From a checkpoint of a small image classifier: muon at rate 0.0021, 2.1 epochs.
Rows from block 6 of a small image classifier, named by matrix and row number. Rows with one number belong to one channel. Each number is 128 + 24 x the weight over its row's rms, rounded and kept within 0 to 255. All counts start at 0.
After each channel's rows are labels from the 100 images, of 14976, where the channel reaches its highest value: "lies over" is the class under the peak. Only what is clearly more common there than usual is listed. The data: dashed paths with two dots that lie on the same path or on different ones.
# conv1: bottleneck pointwise conv (model.blocks.6.conv1.weight, 64x192x1x1), inputs 0-191
# conv2: growth 3x3 conv (model.blocks.6.conv2.weight, 16x64x3x3, transposed, each kernel summed), outputs 0-15

conv1.60 [131 146 106 151  95 100 155 102 127 137 157  92 132 124 111 121 169 104 136 133 145 132 144 127 139 150 141 131 136 154 142 101 170 114 155  75 122 163 152 119 110 109 122  99 116 117 121 129 122 113 101 140 144 130 153 127 137 155 105 145 105 102 182 121 142 129 117 122 151 151  96 156 153 124 121 166 148 127 113 128 128 119 112 142 182 107 103 148 123 169 114 126 114 136 142 136 111 144  82 162 110 120 118 149 111 137 131 161 168 104 142 139 122 104 151 105 122  99 113  63 123 120 133  67 121 156  88 140  83 101 155 112 124 105  96  97 154 135 134 104  90  95  83 142 130 165 137 158 178 150 114 119 146 148 121 133 146 166 176 118 169 144 128 166 120 168 137 158  93 157 169 125 112 148 101 113 135 103 145 158 155 122 137 104 164  80 174 132 167 150 146 135]
conv2.60 [113 146 133 112 111  87 113 182 126 117 166 124 160 143 108 135]
lies over: long path

conv1.49 [ 68  85 150 114 123 158 146 148 127 154 111 103 149 103 108 148 120 136 142 156 132 137 161 126 116  98 135 148 111 113 143 114 127 110  89 143 127 137 160 130 119  83 144 125 155 115 125 146  92 133  92 168  99 147 130  94 161 126 130 147 116 152 140 149 135 136 122 113 107 121 120 117 137 134 170 141 121 136 123 166 129 158 169 114 113  82 151 104  97 145 161 126 102 102 143 165 116  97 122 181 115 121 102 166 147 121 164 124 114  99 159 122 118 163 133 161 119 142 103 125 139  75  80  84 139 123 131 107 144 117 127  71 144 135 100 136 158 115 109 138 118 109  88 136 136 139 193 139 121 114 102 164 108 144 108 137 140  89 133 158 109 166 119 127  72 152 113  87 114 134 134 168  89 145  74 146 113 104  89 133 131 112 118 122 143 187 116 102 118 122 115 138]
conv2.49 [162 120 105  84 131 143 140 171 143 148 156 147 143 105  99 133]
lies over: long path

conv1.23 [154 125 146 126  83 140 124 151 113 129  91  95 150 108 145 120 106 164  81 132 130 134 135 166 154 112 105 124 115 118 125 122 119 120 117 103 150 139 129 104 147 137  99 147 148 114 150 175  83 155 132 154 135 132 117 125 115 120 149 135 115 127 141 124  92 137 133 184 107 113 136 146 127 139 119 140 149 121 126 133 119 121 120 145 141  97 158 141  87 150 130 130 109  97  99  86 128 188 140 162 126 138 119 133 100 102 121 116 140 144 115 116 135 155 171 119 117  82 127 167  97 126 128 113 146 194 178 116 122  86  91 146  78 111  68 108 128 161 120 122  76 127 103 111 158 176 148 155 165 116 154 121 130 141 119 141 131 125 184 121 154 145 128 145 110 132 138  66 101 116  99 166  85 126 122 114 125 124 110 120 143 134 113 161  96 162 115 105  86 165  93 157]
conv2.23 [179 113 159 143 118 123 130 176 138 114 135 140 145  84 117 129]
lies over: long path

conv1.39 [158 154 118 132 122 113 109 157 130 129  98 152 140 106  84 106 104 120 108 153 154 108 120 133  86 128 129 108 150 171  93  88 115  95 118 124 118 121 118 109 109 101 140 157 160 129 128 151 120 109  95 156 131 123 158 109 162 109 139 138 119 117 126 121 139 116 143 164 138 124 143 183 138  87 141 150 143 114 136 141 124 123  92 131 110 137 140 122  90 112 126  63 139  97 124 135 124 135 101 122 110 128 142 147 125  97 102 124  99 138 134 135 150 138  70 120 102 109 188 160 142 130  83 169 125  88 167 160 145  96 123 123 103  89 117  99 112 122 143 143 122  97 170 136  90 168  90 111 149 119 120 181 133 135 137 117 113 140 110 145  89 153 166 100 116 114 157 137 194 111  97 132 120 138 107 169 141 126 118 198 118  99 141 127 146 104 109 159 111 147  86 125]
conv2.39 [104 108 135 106 157 109  88 114 129 176 116 117 105 125 160 152]
lies over: short path

conv1.16 [142  99 149 120 126 133 123 144 146 142  95 147 117 134 121  94  77 149  88 166 160 196 130 118 126 116 134 134 119 108  99 136 174 141 135 135 120 199 183 112 132 127 131 135 131 126 141 104 110  88 128 113 124 189  71 134 132 145 123 113 137 106 135 137 123 151 148  98 142 134 151 129 178 129 106 163 141 158 106 133 131 142 137 140 154 134 143 129 135 120 148 167 135 124 137 156 159 135 115 161 174 104  89 128 124 110 119 125  93 131 109 120 120 133 143 126 113 100 109 155  85 116 128 111 135  99 165 102 124 119 130 120 104 108 143 158 137 156 118 124 108 103 129 152 147 116 148 121 157 100 114 167 123 125  94 132 145 104 145 121 122 111 149  76  66 196 117 123 189 154 156 138 115 118 163 114 134 159 118 143 164 102  94 108 118 100 116 107  94 138  96  87]
conv2.16 [173 107 147 111 130 102  99 133 125 159 156 168  97 119 137 137]
lies over: long path

conv1.6 [137 107 119 164 109  93 106 123 122 106 144 121  78 187 122 139 160 124 173 157  91 149 127 158 144 144 142 110 142  82 136 114 139 143  85 171 157 100 114  95 126 107 127 140 116 147 151 116 108 110 136 132 128 170  88 130 140 121  84 147 150  98 116 108 149  98 126 122 141 147 129  82 113 102 147 139 119 138 165 135 129 108 146 132 144  66 163 118 138 151 134 102 132  91 113 107 130 115 144 112 149 137  99 151 134 118 148  82 127 109 151 114  93 142 111  75 116 116 124 118  83 117 120 142 152 157 102 152  88 127 118 122 113 131 142 112 141 161 112 115 115 170 137 144 129 192 125 128 131 136 127  69 139 138 144 125 116 184  98 129 143 130 156 136 116 149 147 124 171 126 148 160 108 136 116  94 101 116 153  95 173 141 181 134 106 113 145  87  99 132 169 154]
conv2.6 [115 129 120 150 148 122 134 106 109 147 175 145 163 123  91 168]
lies over: dot

conv1.9 [119 110 162 125 126 138 130 115 155 126 119 111 162 125  90 141 154  98 133  96 118  91 135 121 137  89 145 146 162 132 124  93 122 141 148 110 125 106 101 156  97 121 134 105 125 130 174 177 105 121 103 153 151 110 167  86 118 166 149 147 124 145 156 139 129 120 116 125  98 114  75 138 133 130 131 132 143 107 117 119 118 159 145 127 144  94 132 135 132 196 148 120  93 113 118 145 113 141 102 161 139 151 144 142 156 109 152 167 142 125 138  80 144 156 140  94 115 111 168 123 131  96 164  98 130 136  97 104 105 141 112 113 172  72 130 134 137 145 131 130 134 118  85 145 128 142 139 112 114 122 157 161  58 129 143 153 117 123 124 159 102 108  98 212  95 140 112 166 106 165 111 132 124 146 113 137 109 137 146 122 152 126 126 137 120 140 118 144  99 147  70 190]
conv2.9 [136 114 128 111 114  90 118 182 113 155 144 102 160 104 106 118]
lies over: long path

conv1.33 [126 129 141 155 120 175 102 123 129 120 102 115 141 141 146 155 106  97 128 101 135 120 134 120 101 154 113 125 111  79 137 149 147  93 132  44 168 121 140 152  97 136 132 161 142  68 163  97  99 125 139 121 151 104 152 112 145 125 115 130 142 104 102 135 149 133  96 165 168  85 136 162  99 152 107 127 134 114 111 131 157 124 137 137 133 138 102 132  95 133 106 118 116  99 112 108 148 148 140 133 124  92 160 159 124 151 111 148 121  83 110 183 126 127 123 117 148 103 152 163 179 134 125 112 115 105 109 100 124 133 151 182 129  96 100 152  89 104 120 133 101 111 125 160 106 162  95 132 137 126 161 128 158 113 129 155 109 133  60 134 163 118  99 133 108 174 124 147  93 128 110 149 120 104 156 112 141  90  87 126 157 105 172 148 128 173 153 127 139 118 125 118]
conv2.33 [153 156 121 121 144 119 138 157 145 141 115 180 115  89 154 101]
lies over: long path

conv1.12 [135 167 119 128 120 162 139 126 152 125 168 126 150 120 109 114 116  94 161 110 158 138 145 111 129 114 134 145 169  98  95 134  85 120 123 115 109 135 127  89 127 119 116 148 108 132 106  97 122 154  65 116 115 128 191 115 141 123 112 135 148 109 128 135 138 118 140  90 112 171  93 117 137 118  91 117 115  94 119 130 135 121  86 101 112  96 148 121 133 127 150 114  89 131 112 148 114  95 145 192 121 123 117 112 100 148 122 129 106 113 138 145 145 102 131 112 122 190 132 106 144 125 136 104  98 122 144 130 175 157 132 123 104 117 152 130 142 146  99 111 121 105 127  90 129  99 110 118 153 101 145 103 123 124  93 115 130 119 104  83 103 131 162 114  78 102 157 130 149 101 122 113 168 124 145 102 135 136 100 223 174 130  98 154 141 124  43 128 143 141 113 126]
conv2.12 [101 106 128 128 179 101  94 106 125 145 108 109  95 113 125 103]
lies over: short path

conv1.32 [148 154 116 160 144 105 145 138 135 110 134 151 119 151 119 122 116 146 168 116 153 144 172 110 161 143 159 130  70  97 117  75 124 137 151 124 106 150 205 147 124 115 113 148 117 135 131 113  90 139 113 151 138 170 123 152 107 154 112 126  93 140 150 100 107 130 128 136 100 172 149 111 138 103 131 102 124 154 137 118 160 165 186 133  96 118 143 106 137 143 132 139 167  86 206 128 100 173 114 141 117  68 130 152 150 124 145 119 133 149 165 147 118 120 123 123 129 123 111 110 161 103 100 125 100 123 131  92 101 154 176 131 100  93 143  96 123 136 121 125 137  83 158 128 140 125 135 152 121 183  98 141 119 129 125 132 146 130 165 129 123 122 133  93 146 110  98 176 113 122 148 128 128 101  98 100 126 103 126 142 139 161  84 134 128  92 132 148  87 123 131 110]
conv2.32 [ 76 155 142 141 136 141 107  95 110 125 145 138 115 176 148 134]
lies over: dot

conv1.35 [116 129 107 166 143  98  98 155 147 137 146  95 100  94 128 150 125 114 157 127 144 161 136  88 121 149 126 138 147 112 109 127 108 109 131 137 124 154 132 128 129 108 127 139 175 178  83 146 150  59 100 117 126 138 142 109 117 144 140 146 166 120 112 102 138 137 110 138 101 159  97 149  90 127 138 116 106 144 165 105 118 148 174 144 128 102 113 101 156 134 136 119  87 112 125 155 121 116 109 145 107 125 125  90 101 204 128 167  99  81 136 156  85 137 122 161 124 104 161 163 128  81 127 121 127 152 144 133 154 131 114 140 117  85 153 146 117 141 127 115 121 127 171 157 115 174 156 114 152 123 127 139 129 117 162 154  98 128 170 152 158 107  99 109  99 117 138 156  68 156 138  87  93  88 128 110 113 101 118  77 148 145 120 125 131 141 106 135 128 108 119 158]
conv2.35 [134 145 148  97  82 151 146  97 108 142 109 109  98 131 113  95]
lies over: long path

conv1.14 [187 148 139 140 149 146 149 118 135 144 140 141 132 137 151 128 148 112 169 120 114 132 134 115 115 115 150 115 146  98 146  90  86 123 134 113 124 117 148 156 136 142 153 124 140 108 112  95 134 101 119 145 164 136 157 141 132  89 150 155 162 116 128 127 141 110 148 102 105 148 129 113 140 155 181 121 160 125 134 114 147 131 106 114  97 150 128 105 178 111 154 153 104 126 137 124 129 118 108 153  93 109 110 138 153 196 116 170 100 130 139 134 125 148 122 176 149 118  98 128 149 107 145 155 153 148 145  87 101 106 119 147 126 129 112 125 108 121 150 128 113 106 169 147 197 150 183 129 159 133 111  97 119 161 155 166  73 133 154  93 151 110 132 152 123 130 119 109  76 144 128 164 137 170  80  98  91 127 123  70 109 146 137 133 125 137 130 113  85 148 164 176]
conv2.14 [108 102  99 112 122 102 155 113 110 139 171 130 141 158 171 117]
lies over: dot

conv1.63 [150 110 130 134 102 124 162 121  77 102 182 124 148 133 108 116 147 148 164 117 147 163 119 126 155  83 122 129  87  85 130 112 102 127 150 122 132 114 166 115 142 134 122 114 157  98 136 122 100 101 150 120 156 107 132 177 123 144 131 179 110 136 130  88 145  85 126  77 110 139 107 122 139 148 110 142  85 113 132 108  97 136 131 160 141 113 130 125 153 138 128 153 137 107 138 156 137 132  69 163 153 117 104 122  84 183 112 116 188  98 101 117 135 148 134 172 129 112 110 100 110 139 133  90 125 100 152 175 138 139 128 114 167 109 101  91 145 146 130 134 135 132  98 140 130 127 151 108 143 176 134 131 107 111 167 131 155 126 119 146 165 145 121 122 115 115 125 178 112 181 134 169 145 156 107  89 144  90 167  89 117 133 133 134 105 132 117 159 117  97 153 139]
conv2.63 [ 99 118  85  82 113 122 162 121 138 103 117 104 113 138 106 103]
lies over: long path

conv1.30 [135 143  98 103 145 104 123 155  98 119 133 152 149 130  87 177 152 148 112 152  94 123 119 103 118 152 135  97 145 115 160 117 125  90  73 139 108 125 136 119 145 106 153 146 133 128 115 107 117 133  84 110 129 110 148 120 128 131 128 136 147 134 130 139 146 112 158 142 117 146  92 135 116 140 119 164 105 164 134 132 108 112 139 161 127 121 139  66 121 111 121 104 127 119 125 115 152  91 134 143 100 116 181  99 108 196 127 150  95  82 118 137 157 149 150 109 141 130 132 143 180 119 162 132 134 124 117 118 142 100 173 113 125 102 137  92 117 101 149 134 118 127 131 130 117 132 147 146 114 101 114 118 111 171 150 136  88 115 120  61 142 186 113 183 167 147 133 156 132 174 128 157 108 127  94 112 139  79 110  84  78 159 129 113 146 141 141 148 116 111 150 191]
conv2.30 [131 125 105  90 105 107 141 191 102 138 143 129 126 101 114 115]
lies over: long path

conv1.38 [138 159 139 110 164 156 147 130 107 160 134 150  97 151 135 162 133 123 133 137 110 138 134 142 108 153 152 159 138  90 115 111 120 106 145 128 154 133 163  98 133 147 126  75 114 110 137 134 134 174  94 118 118 144 122 145 116 126 134 140 127 128 101 120 131 146 104 153  73 108  82 111 137 128 142  98 155 124  93 165 160 154 127 117  81 136 139 100 136 133 125 151 147 142 105 127 145 123 104  64 155  89 122  97 157  98 154 137 188 152 117 132 150 145 141 120 151 132 170 114 154 118 139 173 154 136 151 159 112 115 147 134 144 148 109 135 153 115 136 156 143 148 141 138 123 133 138 152 152 144 151 126 136 136 146 121 107  72 134 129  43 157 106 132 128 160 129 130 152 134 170 144 149 149 137 108 129 154 163  61 119 208 170 112 123 138 118 143 109 131 124 171]
conv2.38 [128 140  87 110 103 128 145 137  91 150 145 106 180 146 132 149]
lies over: dot

conv1.50 [ 95 119 120 111 146 124 129 166 133 129 141 130 136 109 100  96 132 122 112 144 111 141 127 109 169 111 180 118 161 127  88 130 166 113  88 108 148 146 111 171 149 125 125 133 113  97 132 141 125 130 116  96 125  97 157 113  89 112 177 103 119 164 110 107  97 127 156 116 155 136 142 142 134 134 104 133 129 131 115 149 159 137 127 144 144 160 142 126 125 106 147 145 153 107 164  92 131 123 116 141  97 135 117 107 109 103 154 146 112 133 102 102 129 129 148 116 108 156 142 184 131 111 123  94 114 121 104  85 138 175 155 137 115  85 141 141 129 134 145 150 142 100 105 153 113  82 102 178 113 112 109 133  61 117  74 119 122 186 118 110 176 134 103 153  53 135 111 148 105  47 124  84 106 114 107 115 106 138  88 140  98 140 135 132 146 144 120 132 113 119 124 130]
conv2.50 [129 132  70 151 142 140 125 131 169 145 119 115 174 104 127 133]
lies over: short path